python train.py --arch="convmixer" --dataset="simulated grey scan slices of phantoms with and without marks" --horizontal_flip=false --num_classes=6 --activation="silu" --loss="cross_entropy" --steps=22800 --batch_size=128 --epochs=23.8 --lr_schedule="wsd_sqrt" --final_lr_fraction=0.1 --warmup_steps=1140
Rows from block 6, named by matrix and row number. Each number is 200 + 20 x the weight over its row's rms, rounded and kept within 0 to 999. All counts start at 0. After the name is the row's rms in percent of the matrix's.
# pw: pointwise conv (model.blocks.6.pw.weight, 384x384x1x1), inputs 128-191
pw.85,100,181,204,219,212,210,146,242,199,182,196,181,200,202,208,255,215,218,176,219,204,203,197,208,201,193,219,192,179,198,198,160,197,237,211,202,217,218,209,197,213,188,198,217,191,210,203,193,171,171,194,214,213,211,177,230,195,162,161,199,185,217,187,225,202
pw.86,103,200,195,180,130,201,204,182,188,185,213,177,192,207,199,170,214,211,188,211,194,190,200,177,222,224,196,221,217,184,207,168,198,217,219,211,216,192,175,211,197,175,176,207,195,216,183,205,244,218,198,177,181,243,180,207,193,226,195,175,216,184,219,219,172
pw.87,098,231,206,232,181,217,200,201,200,178,184,229,205,192,175,194,222,200,185,244,213,188,184,209,182,194,210,186,173,177,228,224,188,175,184,205,221,193,156,190,206,184,195,187,191,173,212,206,190,207,163,210,193,158,176,217,238,199,197,197,212,185,213,160,212
pw.88,097,193,202,218,203,197,225,242,185,197,158,180,198,193,185,220,207,197,198,175,195,213,183,198,208,197,195,191,219,178,186,179,188,205,200,185,219,194,215,204,211,176,198,206,196,204,235,198,193,216,221,249,222,207,184,176,222,184,209,197,222,199,199,166,194
pw.89,120,193,190,168,202,189,234,213,198,205,202,203,200,209,189,184,207,178,225,194,198,196,194,210,163,232,185,156,186,196,201,192,231,196,175,184,184,224,206,205,162,165,190,198,196,210,220,224,179,191,174,203,199,208,202,224,218,190,133,189,215,183,208,213,199
pw.90,096,236,181,211,215,212,183,179,244,207,209,186,208,219,208,176,203,182,220,222,156,207,219,198,157,211,184,197,219,215,201,172,189,213,216,208,203,176,230,161,223,208,182,181,220,222,184,216,213,212,193,228,191,195,171,193,197,234,222,206,195,187,218,196,219
pw.91,102,200,171,185,242,172,250,214,237,229,202,195,212,204,227,198,199,227,180,210,175,196,246,200,215,207,212,147,199,193,193,189,194,207,158,168,194,196,179,191,204,222,167,205,206,215,235,196,219,182,236,194,189,204,206,243,210,196,212,194,188,221,221,184,189
pw.92,107,216,183,227,198,201,171,189,218,197,174,214,208,211,189,170,200,178,239,195,183,215,159,185,155,197,230,213,184,186,198,207,208,236,191,183,176,193,209,192,189,239,220,253,189,208,222,204,193,229,210,160,206,217,212,178,208,188,184,167,229,190,194,192,198
pw.93,091,197,223,256,208,215,225,217,234,223,168,214,201,220,204,191,181,215,186,197,196,214,229,201,175,195,190,194,205,179,203,205,190,167,193,214,214,201,231,170,200,241,185,205,172,213,230,197,284,221,271,173,192,189,173,248,194,237,195,203,178,218,231,198,200
pw.94,091,197,249,179,211,203,252,210,170,223,208,190,243,212,196,198,209,182,204,196,209,178,193,234,219,210,219,194,212,194,178,190,217,196,258,188,181,223,230,173,185,182,210,201,204,200,194,230,194,244,168,194,177,209,234,195,210,192,190,200,217,221,218,153,201
pw.95,103,190,182,173,209,209,214,199,217,179,224,192,222,162,198,185,218,162,170,228,189,182,200,218,191,192,195,197,186,185,200,191,235,211,221,215,231,202,170,168,197,184,179,203,192,195,199,208,199,173,215,187,187,211,212,162,195,180,220,223,220,208,188,189,163
pw.96,096,187,184,228,201,225,193,194,187,166,198,196,207,199,209,213,204,210,194,194,153,181,212,199,203,202,197,215,197,191,171,204,180,204,194,222,201,191,173,193,215,186,218,244,208,222,199,229,200,208,222,155,228,164,232,191,204,205,221,197,229,242,198,230,204
pw.97,108,214,184,176,195,222,250,159,223,177,221,181,180,198,190,173,204,206,226,257,193,168,192,230,185,173,195,170,177,206,206,232,199,209,210,224,208,225,203,179,202,173,201,182,200,218,173,208,159,202,205,236,194,221,216,190,199,193,206,181,202,200,228,203,210
pw.98,096,216,202,182,199,220,195,167,219,198,190,204,234,180,197,179,197,192,221,219,199,208,161,204,234,190,207,200,240,195,191,240,233,210,199,206,188,209,192,179,175,231,184,217,179,181,177,186,214,213,207,194,194,206,212,219,168,158,193,209,219,191,189,209,201
pw.99,099,167,184,206,180,200,206,234,193,202,227,220,195,196,192,208,218,192,234,191,209,195,196,165,196,198,220,171,207,165,199,195,208,201,236,216,191,201,199,172,180,230,195,207,176,221,215,209,198,185,178,223,165,211,192,176,199,176,214,203,217,229,183,218,227
pw.100,114,194,195,176,177,190,184,200,191,205,179,187,197,188,167,215,203,169,184,176,209,204,184,197,223,139,189,198,206,159,179,206,175,191,200,209,197,183,186,204,203,189,250,172,216,200,209,173,201,225,209,202,230,192,214,195,204,220,200,206,201,199,202,187,189
pw.101,103,179,202,180,194,235,196,165,205,226,238,198,192,160,188,224,188,212,198,194,214,232,210,196,181,244,198,200,195,205,171,199,198,180,206,215,210,193,178,214,201,253,200,184,218,218,212,198,228,159,204,176,233,201,195,197,204,202,183,202,210,189,206,182,181
pw.102,098,191,231,200,202,192,193,200,200,179,183,197,169,177,188,200,203,203,199,216,194,197,219,201,214,206,187,197,188,205,221,221,153,217,219,181,218,211,194,220,226,202,188,213,209,180,183,249,187,198,148,205,177,219,222,268,207,252,212,190,193,207,224,174,226
pw.103,116,173,218,207,194,185,205,204,182,213,193,178,202,217,218,223,203,217,190,227,211,189,183,193,220,191,173,169,197,190,182,209,180,225,218,200,196,223,223,229,203,203,245,209,197,183,200,214,184,202,202,241,199,162,183,193,173,192,211,185,200,194,219,201,211
pw.104,099,181,199,202,187,210,178,188,205,176,194,225,209,224,187,193,184,193,222,184,205,216,252,222,204,191,173,193,196,193,221,198,179,232,170,200,231,181,218,189,211,185,185,205,205,148,208,214,205,205,194,200,194,199,221,184,209,193,179,201,238,222,236,169,188
pw.105,101,178,233,215,207,182,172,205,199,190,216,176,220,195,186,220,183,185,186,221,193,174,213,231,230,176,189,211,188,161,215,189,196,175,213,194,204,192,190,187,236,205,223,194,192,202,189,217,248,170,206,227,169,222,203,191,184,208,202,192,205,162,211,184,218
pw.106,115,225,188,151,185,219,190,156,212,186,219,229,226,212,195,242,213,207,214,218,178,154,199,219,166,190,185,165,203,182,179,198,179,190,210,193,173,173,195,172,200,205,206,181,217,206,216,194,180,203,178,165,209,192,201,225,262,211,183,203,174,182,200,203,208
pw.107,105,233,173,190,198,194,177,168,200,192,202,210,185,180,195,211,213,185,186,174,176,186,207,235,176,227,222,178,171,152,192,198,161,184,204,197,180,202,199,175,212,204,182,203,202,225,201,223,187,228,174,176,214,238,193,221,218,197,198,230,196,196,223,223,152
pw.108,105,210,184,234,224,187,188,207,199,208,198,172,197,179,179,193,181,202,183,186,200,216,165,244,215,192,235,219,172,215,218,192,209,221,172,213,195,200,182,198,224,217,200,194,212,209,209,188,221,182,214,241,223,193,182,210,184,193,201,198,231,190,213,153,182
pw.109,098,206,211,191,190,179,209,186,205,180,196,169,163,203,182,208,182,193,207,179,190,243,205,186,209,182,220,203,162,190,238,169,159,199,191,193,228,170,176,211,203,218,229,199,193,177,197,171,207,244,208,202,202,161,212,200,240,220,192,189,195,202,208,185,213
pw.110,098,188,206,222,225,231,176,184,205,187,192,213,198,198,198,194,204,242,186,204,183,183,192,217,179,211,171,180,191,198,224,188,182,198,180,184,218,206,215,254,205,192,179,169,225,182,216,217,207,167,166,197,200,210,235,213,211,198,192,202,222,215,199,181,182
pw.111,093,192,221,228,185,221,202,194,215,187,163,209,188,209,170,224,237,213,188,185,184,219,209,231,210,167,190,198,204,195,169,179,209,181,208,167,193,221,211,206,220,170,181,184,212,198,208,211,196,172,202,217,253,210,222,187,239,165,201,227,214,220,213,202,208
pw.112,094,197,225,200,197,191,215,195,177,202,197,196,211,243,228,204,199,216,195,177,211,193,184,199,181,192,212,186,203,182,220,198,181,221,190,170,188,189,194,185,209,212,220,174,198,172,226,206,223,175,196,231,170,149,190,201,176,201,199,201,228,186,192,225,218
pw.113,096,173,225,226,160,161,196,206,200,213,156,178,200,223,178,219,205,226,187,219,206,214,183,246,197,185,198,217,209,191,195,198,182,191,213,174,201,214,190,190,214,185,215,218,189,188,189,191,179,188,235,170,193,210,188,196,205,186,170,187,195,182,186,229,195
pw.114,103,204,161,202,213,200,196,163,211,200,193,186,209,243,197,187,186,219,192,227,192,160,182,185,216,218,191,209,180,192,187,198,198,213,220,216,273,183,180,176,194,198,199,207,206,201,200,225,179,204,209,161,225,190,162,211,196,190,205,191,175,222,220,256,206
pw.115,108,217,218,189,194,192,248,183,192,229,186,218,184,202,232,214,173,212,207,202,213,186,178,219,208,261,178,164,201,226,220,223,198,208,204,208,187,189,182,201,203,219,188,181,186,186,195,199,223,208,184,203,201,191,208,227,183,212,183,195,198,179,239,195,200
pw.116,089,181,222,188,217,185,198,235,198,169,198,183,202,167,211,215,204,203,187,195,186,231,215,167,207,195,194,185,185,190,192,197,198,177,188,203,173,189,169,183,144,190,217,220,231,187,208,187,188,193,178,185,165,213,206,187,216,207,197,166,246,196,222,147,198
pw.117,113,214,187,223,181,217,193,187,199,228,195,179,247,208,205,251,218,218,182,181,196,128,192,226,186,163,217,242,204,180,227,191,202,202,199,230,200,182,203,192,190,190,219,203,199,197,258,215,182,193,195,173,201,221,197,234,224,187,168,186,193,216,218,177,193
pw.118,075,230,207,203,156,200,189,228,197,202,197,188,168,220,209,178,191,199,217,202,211,204,206,263,203,173,177,202,196,176,180,176,183,228,193,229,183,182,211,206,178,231,185,184,206,168,190,190,197,210,188,221,184,178,215,218,231,211,196,208,194,212,203,202,219
pw.119,097,220,202,247,185,192,186,147,219,212,210,215,237,162,195,237,195,175,184,240,176,212,202,207,176,196,205,184,195,195,241,173,214,202,193,221,211,180,179,145,249,226,176,187,183,169,230,195,191,194,209,203,192,218,184,224,211,196,242,207,190,198,202,185,214
pw.120,091,222,194,217,203,164,192,218,213,180,204,168,205,202,169,213,174,186,168,152,212,193,193,202,233,232,164,196,183,183,197,184,205,207,187,206,199,210,216,214,253,178,213,215,210,178,203,191,207,209,208,204,170,198,188,162,208,230,219,175,195,180,185,212,189
pw.121,124,188,179,195,193,196,196,159,198,208,170,196,215,192,190,182,205,247,179,154,162,192,217,205,219,180,205,210,220,218,203,194,196,212,210,202,212,201,173,193,187,177,232,205,190,204,182,194,189,222,204,199,162,220,210,209,186,206,192,207,192,216,198,174,189
pw.122,100,204,187,211,184,228,181,221,191,200,206,153,224,190,206,200,219,228,241,178,212,188,185,184,189,198,206,184,211,190,239,183,216,177,200,245,192,197,202,202,222,213,183,207,195,185,160,177,173,170,219,152,210,229,182,156,221,170,178,182,219,178,231,189,189
pw.123,099,196,187,222,195,191,211,211,226,198,273,200,223,202,187,228,171,214,187,219,211,182,220,194,193,200,195,215,159,168,178,240,155,201,195,209,154,188,197,188,174,249,231,202,177,195,166,159,185,195,206,169,181,192,163,209,204,214,217,198,213,235,209,207,216
pw.124,112,217,231,211,209,198,202,231,207,205,181,197,193,198,157,187,199,158,183,233,187,218,187,186,202,176,204,216,202,186,217,232,204,236,198,226,215,219,193,178,211,230,208,247,206,192,183,224,208,190,185,248,184,169,176,213,185,196,221,182,207,250,195,177,188
pw.125,112,195,207,218,216,172,198,170,237,183,215,252,184,182,250,172,201,210,220,184,186,209,171,204,216,202,215,168,185,154,198,213,215,209,199,216,206,206,166,188,229,189,193,183,213,209,194,222,176,181,189,195,197,209,221,183,214,216,182,189,202,197,179,201,234
pw.126,100,191,193,183,218,184,234,162,200,231,184,184,182,186,166,218,188,228,157,207,169,190,184,208,190,184,191,184,197,217,205,209,193,206,178,217,198,194,226,168,195,204,185,193,198,231,174,172,189,225,162,188,181,171,189,198,228,232,196,186,194,218,207,164,200
pw.127,102,181,199,239,176,215,184,188,209,200,173,224,195,212,226,210,172,231,164,179,201,198,204,199,189,218,175,177,197,188,236,214,220,221,233,214,204,187,196,206,196,233,190,195,197,212,174,229,215,205,228,178,203,211,214,211,193,200,181,202,218,205,226,168,194
pw.128,103,225,216,183,201,231,177,211,186,214,199,215,233,203,228,255,200,189,206,209,171,164,199,214,198,196,212,152,186,197,228,207,190,185,191,233,177,188,228,224,202,211,209,211,225,166,221,219,203,211,212,196,224,204,185,210,222,204,191,193,202,198,206,219,233
pw.129,103,188,186,205,186,186,210,195,216,183,192,208,245,205,210,213,213,183,148,174,196,231,175,207,180,216,180,182,181,208,192,151,143,190,171,233,224,155,201,211,181,225,186,182,200,194,189,210,188,170,165,214,241,178,195,197,167,196,221,231,206,203,205,188,193
pw.130,101,195,234,189,179,215,214,199,189,240,172,246,191,188,204,207,202,188,199,217,200,190,172,200,188,200,221,196,189,168,225,231,180,222,162,205,184,197,225,209,172,202,178,184,204,167,205,192,158,199,200,214,177,154,202,182,168,160,203,200,217,189,238,183,206
pw.131,102,192,191,198,209,186,190,227,199,176,221,171,170,205,244,180,199,220,187,172,168,210,185,199,183,211,197,230,203,188,214,173,185,211,156,196,229,192,232,194,213,225,194,231,212,217,189,157,177,184,190,185,221,166,180,238,210,203,216,193,205,168,201,205,234
pw.132,108,217,202,231,192,173,177,220,208,199,170,190,196,190,204,219,184,175,200,166,177,228,178,199,243,233,197,262,236,211,206,180,170,187,201,209,192,212,216,170,195,192,146,217,214,184,224,197,223,216,217,189,204,204,199,186,199,201,161,178,210,221,241,217,230
pw.133,092,189,186,204,207,214,199,187,207,217,232,183,175,202,192,211,195,230,202,192,205,203,189,196,209,196,217,188,210,174,195,210,222,202,212,187,171,165,193,207,215,201,174,206,216,228,200,194,192,166,197,218,213,202,191,197,244,132,227,188,212,215,206,210,191
pw.134,095,208,171,189,144,197,219,182,218,191,224,188,212,179,211,183,162,225,245,200,213,208,169,202,172,191,195,180,236,184,238,182,199,208,203,190,208,222,182,193,188,204,199,209,224,168,228,169,195,201,191,205,230,175,179,198,201,194,165,186,208,207,224,199,169